{
  "model": "image classifier",
  "dataset": "procedural textures in two colours, tilted and lit",
  "train_examples": 195000,
  "image_size": 64,
  "crop_scale_min": 1,
  "horizontal_flip": false,
  "translate": 0.06,
  "targets": ["ground colour", "pattern colour"],
  "num_classes": [12, 12],
  "arch": "caformer",
  "norm": "rmsnorm",
  "norm_position": "pre",
  "activation": "relu",
  "mlp_ratio": 4,
  "head_dim": 32,
  "fused_qkv": true,
  "qk_norm": false,
  "layer_scale_init": 1.0,
  "parallel_block": false,
  "inner_norm": false,
  "patch_size": [4, 4],
  "conv_stem": false,
  "depths": [2, 5, 5],
  "widths": [64, 128, 256],
  "kernel_size": 3,
  "loss": "cross_entropy",
  "head_dropout": 0.2,
  "init": "kaiming_normal",
  "residual_init": "scaled_by_depth",
  "optimizer": "adamw",
  "lr": 0.0013,
  "beta1": 0.8,
  "beta2": 0.99,
  "eps": 1e-06,
  "grad_clip": 0.5,
  "l1_shrink": 0.03,
  "cautious_weight_decay": true,
  "sam_rho": 0.05,
  "steps": 10400,
  "batch_size": 128,
  "epochs": 6.8,
  "lr_schedule": "cosine",
  "final_lr_fraction": 0,
  "warmup_steps": 520,
  "weight_decay": 0.1
}
Rows from block 7 of a small image classifier, named by matrix and row number. Rows with one number belong to one neuron. Each number is 128 + 24 x the weight over its row's rms, rounded and kept within 0 to 255. All counts start at 0. Numbers have three digits each. After the name is the row's rms in percent of the matrix's.
After each neuron's rows are labels from the 100 images, of 14976, where the neuron reaches its highest value: "colour at peak" is the nearest of a few named colours to the mean colour under the peak; "strongest on" is what is common among them. Only what is clearly more common there than usual is listed. The data: procedural textures in two colours, tilted and lit. In brackets: how many of the 100.
# fc1: MLP up (model.blocks.7.mlp.fc1.weight, 1024x256), inputs 172-255
# fc2: MLP down (model.blocks.7.mlp.fc2.weight, 256x1024, transposed), outputs 172-255

fc1.719 317:128128133128128128128122126125164127128128128128182128127128127128128128128128128128127135128128128160129128131134121186128128128134128128128205135128128128128100128128152128128130130128129128128123209255134128128128121128153242132128127128130128128128
fc2.719 379:128129130128128129128128128129128128129128128129128128128126142107128127128128128113132130073097133128128130128115126128128128128127150128128128132128128068128171255128127128187124128126128127128130128128129128134195128128128128128129128128129128128168
colour at peak: brown (48)
strongest on: orange (72); ground colour: orange (55); black (48); pattern colour: black (35)

fc1.207 278:127119132128130128129137127125126126151128127133132128128128126128127128128128128125128129130128127127128123127129126128128129123129128128255128128129127128128122128128128128128112126130129255129128129128097127128128124152130130129131125128132130128131
fc2.207 200:098129128147128132128129130128128135076128135164130128128128129128128131122122132128128127128128128119128130131128125129099128127128124127124129123128127128128131128128128128127133128145129126133128133130138128130128129126128127128127124129128128128129
colour at peak: pink (33)
strongest on: white (59); ground colour: white (46)

fc1.474 054:129159127128128130129128128128130128255128130128126128123128128129128128128128128128126128128128133128146128128128128128129128128128128128127128112131126133128128128128127128129128128128128128128128128128130128128128128128129127128127134128128128128128
fc2.474 033:240136123125128111128142127128130128061143111114128128144123106135128132128128128191143128125148125131129130128128131131128128128127126128116133128151129134129125125128127121104129128129121128108128125127127127128128140128124128128123161128128117136127
colour at peak: grey (56)
strongest on: grey (36); ground colour: grey (25)

fc1.479 058:128128128127128131128128128128128128153128128128128128127128128128128128128128128128128128128128128149128128128128128128128128128128128128128128128128128128128128128128128128128128128128128128128128128128128128128128128128255128128128128128128128128128
fc2.479 009:130128128120130129128129128128128128130131056131150128128133115121127127129107132064128129128129123132128128128128131141137128124129114128072126128128128131127128128128137047115095128129128128000127128153128113128104126128129125128130164129135127128128
colour at peak: blue (26)
strongest on: blue (60); ground colour: blue (34); pattern colour: blue (26)

fc1.762 133:126128128128127255126128128128128129248130130128128128000128128128128128128144128128128128128128132127126129128129130128128128128127128109127126129128133141128128128128130128128128128128125128128128124127127128128128127128129128128128128129129128126128
fc2.762 066:125144128109115127128142125125133137143133124169134129138129122133127129126128132148140130126129015128128112136128131129122128114135093128126128127130132152128124103128127128125128128130128120122128126014129079130129130127119128128128126128144128128129
colour at peak: pink (25)
strongest on: purple (48); pattern colour: purple (42); white (41); ground colour: white (37)

fc1.239 167:132128145140128151129128128129128129255129124131137128134135128107129130125127147126128127128127128126133129107128128255131128144126130128127128128129126111128128129128255128128128127125129128128129129150137127130126128128131126198121126129132136128129
fc2.239 227:128128128081129128128130127130129128130047134130132128128128074126127044128120128128203131128128138128129127128124103128131128138128161128128127128129127128129129128128129126118127128126133128132131128116130129128160125128128169128144128128153166128131
colour at peak: pink (25)
strongest on: white (55); pink (47); black (45); pattern colour: white (29)

fc1.458 054:137126124122128129128125128128137125179128127128128129116128122128128128137128128130127128128128126130130051129127128131128128128128127128127152127129128131128128128134128128130128128128128134128128126128127130128128120123128131130129147128128128132128
fc2.458 038:169134116113128097128151127145130124112130124118135128126126079133128128128117119130143129108161127136130132128128120143132128174148125128089129134130140133130122113125129089094077128129126129099124123125123160128119132128127112128131213137128122135128
colour at peak: brown (44)
strongest on: brown (41); ground colour: brown (27)

fc1.744 341:128128128129128128054128127128134127134132129133126128128125129131128132128125126127128127128128135128190018128128128126125128128128129126129128125128129131130130126172128128136130128139127126129123120121128093121129000128133124147128127127128127183128
fc2.744 634:128128128128128131128127128128130209152130139128128128128123121127128132127127128128128128128127128128128134127128128128128128129128128128128107128128128129128128126107128128131157128128128127127128125128127128129128232128128128128126164127128128128130
colour at peak: pink (26)
strongest on: pink (40); ground colour: white (31); ground colour: grey (29); pattern colour: brown (27)

fc1.204 269:134128128000127128129128130140127127130128088128121120124131138128130128128143154125118128128004129127130132063129127127128128128133128128255129128130124125130128128127128120128128132127129163130128128128135088128129128132129129128128128127128131128139
fc2.204 316:117131128139126128128128128129128128130132150129129129123000128128128128126128128127131128131128141119128127130128095125139128179155128128128127131111127125147128123128130128126128128130128126151128127124127141111128125128124129128127160127130128128128
colour at peak: purple (30)
strongest on: purple (57); grey (36); ground colour: purple (29); pattern colour: purple (28)

fc1.127 248:129124101128128124129118128127128133128129129128128128128111128130126127152128127129119129128128125132128127132131128130204126115129128128128128128128131135125125129130127129128128131138128128128127114127129130027128133113128128128142128129127128128115
fc2.127 246:129128114128074111128128128131122127129125127129128130134129134137131127128131130155128128130128104089128128129130128126123128127126000128128128129128128128128127103129114138129128128125127121128136226112126128133131127125003132128148210127128128129115
colour at peak: purple (39)
strongest on: grey (79); purple (70); ground colour: purple (64); pattern colour: grey (59)

fc1.644 183:127128129128131146130128124128129128125124128129128132031143127128128128120128126136128122134127127128128099129020127127128128128125127128128128128129128151128127128128255130128128129130129127128128128129128125127128128128130128128114127087129129127129
fc2.644 129:136134128119115035128152128111112134136128124130142128141128126128117105128127129128136131106128099129124127128127120131129128129212127128090130127126131130123127119128126117115118128124140122116114127122129131129126130128127125128191127128138128128128
colour at peak: pink (26)
strongest on: white (58); ground colour: white (35)

fc1.182 189:130121128122133128128129125128132128201128128128128133128127148128128128132128127129126129129128130128134130128126128134129128124129127128128127128128127130104128131127128128127128128128128130128128128127128128128118128128128128128127129131128128129128
fc2.182 143:128202125129118119128128124128104125150128202128169128098110129128128129128126134128130138132107128115137117132129128119114128185131130128138128136132130128131127128128128123124129128127124116146129156091128124129128127127000128128126128117154125127125
colour at peak: brown (49)
strongest on: black (70); pattern colour: black (56); ground colour: grey (25)

fc1.181 033:128128128128128128128128128128128128208128128128128128128128128128128128128128128128128128128128128128128128128128128128128128128128128128128128128128128128128128128128128128128128128128128128128128128128128128128128128128128128128128128128128128128128
fc2.181 006:133128128123128127128128128128128128129131124129129128129128128129128128128127128136128129128128128128128128128128128128129128128131128128127128128128128132128128127128128122128128128128128128127127122122132127128128126128128128128127128128128128128128
colour at peak: brown (56)
strongest on: black (57); pattern colour: black (46); orange (41); ground colour: orange (36)

fc1.542 130:129128129128134167128130125255131125149128128131128129069128128130128128125127126133128128128128129130128128128134128133128128128125128128123128118129126131128128128129122079137141130128128128128128128140128064128128128113140126128130130144128127128128
fc2.542 080:132136128127124120128129128148128128128129128129150128128054131128129128128124136128129128127134039128128133128130125130128128129202128128122133128128128128138127128128128121096129128128128128125127127127130129128128138128127123128121160128128130132128
colour at peak: grey (51)
strongest on: yellow (38); pattern colour: blue (29); ground colour: yellow (25)

fc1.548 215:137175128075128196130125128135130128127133092144127129106129128130128129104134148129127129128128126130121128121128113128128126129131123126140135111129128128128122126130126128135129128126128131132128126129145128129128129125128127128128125128127128130131
fc2.548 325:128132128128129128128128128131125128130136130123128128128000136128129128126127126128141128129128130103128128128128128125130128137194131128127127129117112128138130128128128128128129128129127128128128122114127125125132128128120129128123181128128128128113
colour at peak: purple (33)
strongest on: purple (70); ground colour: purple (63); grey (61); pattern colour: grey (49)

fc1.64 035:128128128128128128128128128128128128203128128128215128128128128128128128128128128128128128128128178128128128128128128182128128128128128128128128128128128128128128128128128128128128128128128128128128128128128128128128128128128128128128128128128128128128
fc2.64 007:151129128128129129128128128128128127137097120130128128129126129128128128128126128130130130128127128128128127128128129128128128128130127128128128108132128132128128127128128129128126128128128128128124255124130120128128122128128128128128113128128128128128
colour at peak: grey (57)
strongest on: white (55); black (48); ground colour: white (44); pattern colour: black (40)

fc1.6 056:128129128125128130128129128129128129255128128128125128000129128128129128128131128128128254128128132128126128128125128126185128128098128128131128123128128128128128128128128128128128128128128127128128128128150128128128128132137128128128128128128129128128
fc2.6 032:148144128127119128128150127127134142103128091130132128135127114127128128127127131129137131121155120131128127128132133129128128131130124128115131128130128138132123092128125114096115128130125128102178125105123117128128144128122120128120165128131116130128
colour at peak: grey (58)
strongest on: white (51); black (45); ground colour: white (38); pattern colour: black (28)

fc1.15 463:127128132131129132134187128128128132128128128128127127127128000126128129126129075128129128131127128126112058125128125128128128128128128127255129056128124210128128128128129128126100182128131158129130126129000118128128128141128128129127125128132131128129
fc2.15 437:106127128129128120128127128126128128006123128129128128127129129125128129124126128128128127128126129126173129128128125128126128124128129128042129128128127090128129128128128127128128128128128126133128125126130129128128128128128128128152125127128133128129
colour at peak: pink (47)
strongest on: white (56); red (48); orange (46); ground colour: white (38)

fc1.358 116:128128128128128128128128128128128128130128128128128128128128128128128128128128128128128128128128135128128128128128128128129128128128128128128128128128128128128128128128128128128128128128128128128128103135070128128128128128128128128128128128128128128128
fc2.358 021:234128115121099128128129128134126121125104128114133128128128129147128128128128130129138130128135117129091127127130124137128128130154128128128141124127128128129111064128127128129128128128092127128225125125118107128128128128100126128144122128127127128126
colour at peak: grey (64)
strongest on: grey (63); white (41); ground colour: grey (41); pattern colour: white (28)

fc1.683 060:129128128128128128000128128128130128127128128128128128111128128128128128128128128128128128128128128128128128128128128128128128128128128128128128128128128128128128128128128128128128128128128128128128128128128129128128128128128128128128129128128128128128
fc2.683 010:255151128128128210128159128187128128133141057129128128129125122164128136128126129142138130128159130133129123128126129128125128248097119128078128122148126163136122096128127125129123128129126127124125123150119117128128127128128127128128129128127086128128
colour at peak: brown (49)
strongest on: brown (39); grey (38); black (37); ground colour: brown (28)

fc1.718 178:132128126088128255129127128129132113202132134129128129128128127131128128128130128131128160202128120128164128127128127129115127130130126128183128128129128136128113128129133133071129128127128161131128111123130071120129128122126142128129128128127128128128
fc2.718 265:131139128129128129128128128133125130128128127110127128150000127128130129127128127128131128128128129128127137128131128129128128133176134128127128126129128128129128125122049126168129128128120127119137128129125128128128155127000056128117128128128120128128
colour at peak: purple (25)
strongest on: grey (50); purple (49); ground colour: purple (48); pattern colour: grey (26)

fc1.757 153:118128134128143128127128128127124131157149099128113128128107128123128128132255124093125133141127144120128129128125129126157129121131126130128122124113115129126130128128112134141115126144131122127128132123113127128128126131122109206128124124133130129127
fc2.757 150:127130126125114070127129124128128128148116141130183129114114128128127128138116128143168133125129000128132125129128126128130128128137129128129121188128130150129128109128177126079122128143128125112127123044128119121127127130127125128128128129133126127129
colour at peak: pink (26)
strongest on: pink (45); white (44); ground colour: white (28)

fc1.248 440:131128096128128127128128128128128127128128128127151118000128037128127128132129128128132133112128128195128126129128128186128043126133128128128127128127128219128128128128152128128128128129128185128125126127128128128133126128243128128133129128128128130127
fc2.248 538:090128128128128128128128128104128131128132128129128128178128251128128129128140128172129070128128065127129163132128135128070128120128128125128162129014127128128128191128124186128232128134128118164128082127128128128196128128091128128132110129128151128127
colour at peak: red (37); orange (29)
strongest on: red (85); pattern colour: red (59); ground colour: red (26)

fc1.387 365:131165128126127128128128128128128128128128079128127127128128131146129116162128128128132128127209128158128126132127123128254128128128128128128129128127147121128129128129128127129035128127128144128128128128128133128128232127129129128128129128114079129115
fc2.387 491:128127128128128000128101128128127128041122128128130128128092128128128127127125128128128128128128129128128128128116046128127128129137130128128128130121128124128131128128128128128128128127128129128128210128128129128128128128128128128128210128129128128128
colour at peak: black (91)
strongest on: black (100); ground colour: black (75); pattern colour: black (25)

fc1.406 150:130128128128129142130125129128130128248117128132124117126131126128128126128133130125128130129128128128128127128128124128128128128128127130134135128128123128134128126133128124129127128128131127139128126128132129131128128126127134128135132125130133128128
fc2.406 125:174130097122127061128133128142129129000115149121131128131128093131127125128121121165153129120142127129127139128128114134128128159143128128117130198128131128130126093124128118099126128128120129117135128120128138123129138128121123128126135131128124137129
colour at peak: grey (55)
strongest on: white (45); pink (43); pattern colour: pink (32)

fc1.617 217:128128128080128128128128126127129127141126128127128129000128094128128127127128126128136128128129131128129128127143126128127129128127132128128129134128128187128128105127128120128123100128128225128135129129101128128128123128130128151128128137132128127128
fc2.617 201:129119128128129131128128128129131133128125127131128128255128128128128128128164128197133123128126128089129127130131128128130128129126128128127128133136126084127128153128128255130255128118128125135134139128129136128130129128097136128128129128129255128131
colour at peak: orange (25)
strongest on: purple (58); yellow (51); pattern colour: purple (44); ground colour: yellow (38)

fc1.647 031:128128128128128133128128128128128128255128128128128128128128126128128128128128128128128128128128128128129128128128128128128128128128128128128128128128128128128128128128128128128128128128000128128128128135128128128128128128128128128128128128128128128128
fc2.647 012:143131130128130128128128128126134128130117110131135128131125116128128128128125128130132131128126128133128124128125131129128128126135128128125131126129121145128122125128132063129000128131131128127163119122134118128129124128116128128130116128130128127128
colour at peak: grey (57)
strongest on: white (59); ground colour: white (47); black (42); pattern colour: black (31)

fc1.539 163:207127128128117128129128128128129126173128128128133128128128122126127127129127128128126128128125123128128120128129128129128128128129128128128128128129131128128126128129128126128128128128129128128128129128128129130128119128131133128129129128130130122128
fc2.539 110:132136130122127137128135126140130129132067136129131128128126119119128078128116128128255134061110128120137128119133074165129128150124161128121131127131128130130128115122134113118098128128255128123139121126129127122123132131128117128128175134210151128131
colour at peak: brown (45)
strongest on: pink (42); black (42)

fc1.600 059:128127128130128128128128128128128129255131125128128128131128113128128128128128128128129128128128128128128125128128129128128128128128128128128128128128128177128128128128128128128128128128128123129128125128127129128128128128126128128128128128128127128128
fc2.600 032:136149129127132162128130125142134127129065083129131128130131125122131128127116128128130129124130130128124127128128132130128128134128131128122129125169124134136125095128128086128000128129128134127131137133129121130129125127128103128125116128131128128128
colour at peak: grey (58)
strongest on: white (69); ground colour: white (59); pattern colour: teal (28); pattern colour: black (27)

fc1.292 206:131142128134128133129125128128126128127124127136130128148131119128127128123129131128153128132129128127128125128128127127126128129126128128129110127128128131131127127127123133128127082135128128133128132127127114129128128131127128128128000128129128124128
fc2.292 258:128128130128128128128130128128128128138128129128128128130128128120127128128123129128138130128128129125131128127196128128128128128129129128128128127127127128126128128128134113128127128128128127128133125128128128128123127127128128128129159129139128130128
colour at peak: pink (41)
strongest on: white (53); ground colour: white (49); pattern colour: orange (31); ground colour: pink (25)